config = dict(
    arch='resnext',
    model='self-supervised image encoder',
    dataset='single printed letters, digits and signs in grey, bent and noisy',
    train_examples=395000,
    image_size=32,
    crop_scale_min=0.3,
    horizontal_flip=False,
    translate=0.12,
    color_jitter=0.4,
    method='moco_v3',
    norm='groupnorm',
    hidden_act='leaky_relu',
    weight_standardization=False,
    depths=[1, 1, 4, 1],
    kernel_size=3,
    stem='single',
    avg_pool_shortcut=True,
    widths=[192, 384, 768, 1536],
    projector_hidden=512,
    projector_out=128,
    projector_hidden_layers=2,
    temperature=0.3,
    target_momentum=0.99,
    init='trunc_normal_002',
    residual_init='scaled_by_depth',
    optimizer='soap',
    beta2=0.999,
    learning_rate=0.0039,
    beta1=0.95,
    shampoo_beta=0.999,
    eps=1e-08,
    precondition_frequency=10,
    max_precond_dim=1024,
    merge_dims=True,
    one_sided=False,
    adamw_lr_other_params=0.00078,
    max_grad_norm=1.0,
    gradient_centralization=True,
    max_steps=5400,
    batch_size=128,
    epochs=1.7,
    lr_schedule='wsd',
    decay_fraction=0.3,
    final_lr_fraction=0,
    warmup_steps=100,
    weight_decay=0.08,
    adamw_weight_decay_other_params=0.05,
)
Rows from block 3, named by matrix and row number. Rows with one number belong to one channel. Each number is 500 + 50 x the weight over the matrix's rms, rounded and kept within 0 to 999. All counts start at 0. Numbers have three digits each.
# convs1: grouped (16 groups) 3x3 conv (model.blocks.3.convs.1.weight, 384x24x3x3), inputs within the group 0-23, a 3x3 kernel for each
# convs2: expand pointwise conv (model.blocks.3.convs.2.weight, 768x384x1x1, transposed), outputs 0-153
convs1.144:533470468479526513425495461544475483494534461465472480522494498472535538494462481527577437494338598629515487504509502510483461513456560507491441507485545487448511411486672675585350431633599459470528513508456464540476496530470424484597489431541529467469540584470440478539496498475471526546537492470478507534509466450480515449510527548510476557492541494475496505561538512466426508466544452546486500525504494440459537580571419419554496528536472474498445497413438508515475491455459516595518466520565559232469634585461397542602534441404527663541452489534509470519437561477484530526523496472458479556464549576449343485551621509446507518499504537554470488
convs2.144:519509425546518460484453487524592535500502505567435515519504544542428429428437482420478464464503503602446481522432528522538580508553500447458526487539474450501521493399480584442538453420554457502462461575491503435564506478467508477580495486560512509492527476605492565575539472474491488539517482450403488440519459486529487510499452565468529536505482507594443523457521489503576416506581403571495555472523478496495381439496502538630422548476569495426476441511535561
convs1.145:475470535540481526509488504481486556519437504534465503509538534525513507493464495509506452520500452549517485562480450464532503566456465512499539510475501485518497511535402449551479419563568533499515504489554465506510472495581520482516534505484464509517459425548497490539501497516483479520503501504486525511481533497498477513499437483531495462541495478470520480524504432468513474503479468477499508482475539504488538499463556464513496479525500516520478508518464511483494497498538483532478489488451466585448573565469571464431542504430438650584542487471468460508517520486468541508601509506501487458510460440466547467529547531519494461517513528527457508
convs2.145:504491455479505465472529564433512507523484490465515464470489454449544450522460448524405486503486483541520463497433512491480473457573475309517464540437482454489497491610535466597537501464462577445489477463559461507462477591490564555462491491421498462519513455462438542500477510502549497525436536545508501533512494575482550557523544447509507491568502508453509501513497433463565539468460468488523448487499565428493538481478472525520488497477522509506537548425477447
convs1.146:532495579468506503480454506517481460567562487507444450494533514498532514466462502556539523430434442537502483476560414404501458580523522484492487542556424497469527466434487589482411402715522483544509490448471540555520556404550594466456462490550520523537618508502388534448509507487503508531488504500473532519491493516470449509511429540532446480504518500518450446609564404441437512493504449512457545551538493465535459477497505511661475478582541447486561454405466534618476403347463553685455581564526351408510622465471503492465460317380614700556493565460499453533475511533501419534493543426484528565570539472414408532559548488492464544422531436562505510
convs2.146:516535424459477501568469595515457512550449526502494435399456464500448436498468585463450558532571450506529423556433500380476538495566447593507365478444456548530538521452577473464619537377522425501468517502388532531483498437425427506545466470605488555503542438539527544524464400534500491570564497495437514468609435599448499635484603513502487573442419609493504518433485567466454444470478442599465498566434561468514493384471488487666494526416557434418488468342473495
convs1.147:529505473451505490479483539481487512515577524467425501525476474481538472459439510481529502489488521525467521422477505572542483437450537484502477517471548479510493360641496674517363495606570505479523512515508450512482484518456460534509477467567496509512417518544513470521519521495475506501520499483518489479499437523515526485498477539505605495539510504522540469532511566492372532530481524499492540508488433487484529571450493433509461507452483468451515478512469535469517519470491499584455529461511533397546520501514476523432521492439560698420523479492424542513507528446464554537578541404448449552462487479473479465597621523486533526500511429496436542
convs2.147:517468432453461437481430490541521467571537389544520497461492434494503553498553547521512423485492448533364420531564395588452509559566541504481385519478445614498552541515437539511560534472429514502463500608453547473471430474415441506453460471430438507520518568580502538629490491555492460424384551477469523384478517495467471523528605545501541539536508481485556615424459484478367476506507439464515506482564456511515444529561488508537501521406489569511441440490498463
convs1.148:514526501470471488425540500438599412421521440462519503486437492485520438471556525505521457553506537490520503465566380516419567495499519534484499466507478489524505507441687604517660591555422476537488477470589502475437557431480482480515474595475471501430528518460436536499493513505544498448473468536427485547449543461511500460491527461494581468564510448506534416487483535558511502482550464482472483495492587466595496407493528597485427445437473516554501482569489393688475508459520554446464472449466615503603484551433479586607594424665611437400471494537496479578529483419524510527491487425471598465496575499584491620421440444500540445485494478472524527
convs2.148:487571388512533447492463437513548549468496490549483547490540496477505473548550492441458433458396401423542447515500607520527620537529494532481472474481557504518486510446475445445570549505610539505522547536505502523482395491425441532546566517493558592516435505504478469451582553584655508487533478529461395487445450445463527398467396520562530489525578519517507597595491545465522510451483447496490519457528445481494500442470448484492437527480492558555559526507443522
convs1.149:478462530504525520493443544494518580430600545526537434477473540513543508498501442477470515471393512562639575515487571433486563510589455508507510472520525464514465493433375507424494380417560516484483545532480506442493498442572534547491461493479501548487496552460404445479509496491512480453502476459512558528420518448542486502467446527501479550457528516532464455512506497453437529491506460519475523527501470487529485496454506514435515547467544446487473508521531513510570492435527502499575508415474397422471626596677470435402505521523416533615482530499517502501522470437483450547499473549447565530456484493470480443485542620495488525509461535501553527
convs2.149:489505470471441522454432517446481495473530500535411519533498528475452394551480456426471632487457443539447476499526535543462480498558497422561515481530529449478576496526456579510504474551442608520560552538631584479465517494509512515505466467430562510544436513507424483544585523420496600483471473516487501448536444488476526464479422481508520588465541472506465498514488413557539561437464416566558524436484449518491446512414458516561506430427503415493556534453474590
convs1.150:488487469489542504520554439435466533569491423461445517487484525555483429509579477525446512469576474518459506487455376588516505387413632559519495428494495480523494424595404528675637555448585421529496502493534538463457561455507554631458441620439460415562572518462464531453515517515498464516496494472488504478430486505510390522522415497549631439491556497467573493488547573449541491464521512593405541439472603468525502536509441601386500466476518507417478499520538472563480533484462546365509474469444471547619560375561451715353482581718505347551507512506507487510516471497597487534500558418556508492468610342446522616515370557527493448474538443494567487
convs2.150:542434455470404462522565603475576554497553483494517405472512481558570433492543495544443517465560571498461528543477545355580441492494513486536523456495596446508442448507508468491520437530486491462473584593469504534569530490545462502581545480586507452497379525387559443585440516492677423406469494483433529579536413464504497499425430550511408470475529487524613561546495449536650501463497485560523560509479456546495479492477507477544518484459477528476484571460515454
convs1.151:482526482487539475504505471535491481462512471477463503515468486493503468465495495506525505582424556531549515484543436483443528435518557523484507491515502447503476462506508534541729528590456517423512478527510466493452583469450420583493473541554490507463476537454494507486499497515515482482488499474432474530469516526490495462535523482489556461507514488527617379517522604508505536499514512472500458506460562493450523477547467503501438484549484519484422504486490500546520478466486512444468477509453579388534529586583498537587469489657536566351500484488477512505490492470574515557562458492439547466437489540454421588518548504510515492492435511472535509
convs2.151:560523559435523440435547522495514483484528465512502562492450478496565466471534507504457540516521423402523457518492481507550488520492482563480474499490480544539412427495505514464523480529479566440510510470485503448438434523550448535502485461477559533486535516462437542467562593505539521533483445506593531454517529484522526490497498525555432548530555473544487502540536618557518456543541512559614526484517510523522493490563529448584491501514463501512556470537483489
convs1.152:507505535539446502488460554509473526493432570477499485485539519474485479522478506477537469507489550460451521519502411521507585518465501480498514527482489506501493450452534558687313483473520514505482476506492523534483495492506477484520537436549524514486506464501505497527488514502495491503484514495516503516535457520488488512472494486531533521514469487496528466613498460434491566519468497464467526488495500496479553518488480485539468478467502512527503511515478488514453507493531451504456442517533563619477480466547479490502628611432491482472507488479468537478561542485479556458504392561493517506513461492552552484509461500520498467532470523508425506
convs2.152:476461389461514581442519429524459525576537416563465423447537396490534511497587455484520510470525529576502481538509482478430389525542465390505510439516587483446470509429515474573612479555510436532397601486492577496429593561464483452516484489483571505525529500540540512539503476462472510361468518400380562471452467436525513500515479537455519443541470490523480580541504526509518461509462399471489540522496456496501470528464552555510475517526485517526517441463476524
convs1.153:507476465507479509481566521503501485560473455501504490531473457513476477497479518446551480461527550471542437518469488513521466483411557497456504456520485506514472472530493429430818509604438522504535511465528504494474488464499497531485419563589482512499550522507476505490479514510502523479514494481486520526505435517523534489478521444479493469469513454489465435551535655393537497505520503499464476462484563524455542467525471530499510526476458487534480492488574419585510468461440546486400498454527508465653486557453454668638380400685576572346523465514475495498494500534442487562529491426484537471519520556474472659517487459513517469509507486527466511
convs2.153:498480464533396424511548538539502509492571462481558508465549596523512425469573493524442448540440508462564548522424508447441554526353549636404496527442524513486480546586445485495551488487459515518480530428474481523542405487494520556569420521487544473505543529511535560508413592466470459504466551544441530459488463488434547573496595526522516477463488500475544489529540481509536478572373573498490464542519535550475446510514466486462506556517540547525514578494477541
convs1.154:513465501464528451464538513473451500543523507495509489471482550478462450483559456464536475462518445512463547496472555526487498464518515487510500463518493520472495579489417487563610572349557488495504560507516466507505517505482527467500505519413534417495524481561508533522505506507500506547482478504489556550419537480502471488500464503534511458485505465510513472611449515482463452501485506548466483485458527503538472538500507472424532438504552479492525512478476518514438470482564522449566474581466384581467504506530579637333588494599492354628534495476527523493482551495476514540495511384459445553511592428479578587525491540488518535476464461501503511
convs2.154:545541462478566465444496389514507519475495488476459464417503522516489474553432488517495459406539545548482473601439528468507467523595447586494483492476461567475391538532456541528688487387540460529484581445524561487386445452409502471404485505560403522538458445530540404537454456530516423492521446493465476608528543431506416464470541550484480452511455522489538471420455506507554518413544504484568519509478408421537528480573544554527474467373484459496537471461529488
convs1.155:523463543512516457489476531574398493522486383450562591444481521517521415538517553415580528446501555489390505466540413479453500473449550497458526507486436493549527516492488519406817442444384513508478506459531513522481612480422474535434476476578599418508608607407465569495477493540501529481515534512472546495483469545555447507587461500506473487479495533609401474589522536466546512437475476510538527484538542490419482469498583539515482496542437479533476516472558354689475492431570559440458398633462440442582532335517428666428605389748500398344499525486515496540512506464469460595476476403496463529456692464483445700571418356510494527469492426528466563
convs2.155:544510447505414454548489585460512544514508421522554486523483392545575431530546655517465409429474483548416466443400461500510549508501527610502607526477485513549439459490568487467511492557418525508596511498513421554524531457549462458584474515533443545448520487480477422450479465474550509491569508493534640582513508462547509518533532539571534465541458489507563453392545526535583465486429478618487482563495523481459504571496452473465551541521536539457447562607269420
convs1.156:529463517523526488502527546574390456423457574453473475516507531473535512438507535585559466536468471446438509502514591467440551458506516495531494496474520503482503405600445608484347660408388495498506471503527489495468520554522364489554479563545478506478435570545493454555494472538505502525511502486492543508638443434480436539510586478478423507500457509488495475486544450603476474496430572440495548550573455471491525558520499563546443469491574529545459525503513527341537566478476462480484581600537551473414515395550542408449588308397651369459461565519500473533515530483555540475538452522445522573539588476532420409487496469457549534509496517415531529
convs2.156:473504427578540518508451470524518602560402495484490511570424475509473452496498383496563631628398523416506415470555442498471509536411487628452458474473453439452515518487418571516551530435563608476497501509477468420528602629522447458432442518577514553549509504432460514513468576396454456558473401547434469560483542430456402516430541473485479488418441513400520523530468525413492523426494493465487464454514411538482472482472502484481454534476533535403428498453506459
convs1.157:558488464536454563435518536477501518533608391498501431498469480566504520549470422459528533444461589500659479494502620455563408562491458464493479548507478459501463539455444487350612409567715486499532506537448495453469497542474543524539399562432590515474497406584471512512489512471510506475517471470541529455495382583473483558508464527440496449469587472506490513500430550422520590492514515447589448567426478525443453427584469501467533545509523539479540519480543481460552418563445552464492510515571452357646477737516534465417360532500393573583485476542482532446484431509414531444533487583485553389569554487479388558439589522485461543506539489489507448
convs2.157:531539521518501402466490682488447498454484552491369522510420593560447408474428520452504567553526516486524521455572542419377544496645497477424436544540525427478497425527440617554440504385488496479472586516558495444552600410503504597511414413433446534507498515531503494531460461516494490523530592489496563514437387473427532540487499443493535513494504436415533548453481498461486576482427506574538527512522544605517484479540430490593570567590482534636585511609405443
convs1.158:470476482507448521500465537543599588488510490415484483505511491500502468473467471549475546472492437575518590462539473493558457557495476495536566494482494498491458407539412557627583585486528488530487532467552445509475484494535515483478487477500458590494532461487461490463498522514496484500455519474538485503430554497514517477523470478463530515506517421469596480580487539552509499505537530480474444486496582476486496468513600443498516441470440503559492499568426502515526443484548454585541531342464505575428568543628394433491543462557508544595499495464500488494443475524494474528457497435502476487468475464551538517493558499535473475474543468524479475
convs2.158:545482481457452443466461434522483468553508444492446509571486521465516560526528467525437456404477563478485517525495521443497505494479527464557548532461425529579498559590514485544543463488477445546507579532538476465458564537527540456479532484544453454505464496487514543534488497541527464499476474545542438538552443523502438432477513482574534522590535586508482548564499516514498527599585484456490451497495461546537507530488493510506477523487503486484468510509553393
convs1.159:482462485520524507550507486540540412528508521570628486485510514489470472571504502479567519510560517431485383495582527511487488448496424533463495447535466526533541490591522496568374369441514554482474549494515485513531466481460560512523482558498516474425453523530625602566503470482490497506506521527441469542507513507508522478499527446503535458447477496530523442539459497486540521537516504506498503463496410560506502527517525384514491490493508506505490521491524551573622455562571409478374564512624477507508461381361528618637389513491315472426532484541503509510468527552460486479596434480486518449477532606436523475475466426516595499509465464488459443
convs2.159:571569481490551509425500536464520471571455481515560489515518488513487503476421429589437433488441580574525529516435523517571509539503456462462547452401535515595416500452525520506611519474467457473469411462449569484434424441489438430461470530577543501484523433566532522493445502518449438473484497529448487510425548487492540497539458437545455532491464456538539467518478426500616433502472441395443496506441481505453527516503564519398409538528475562423528535521506417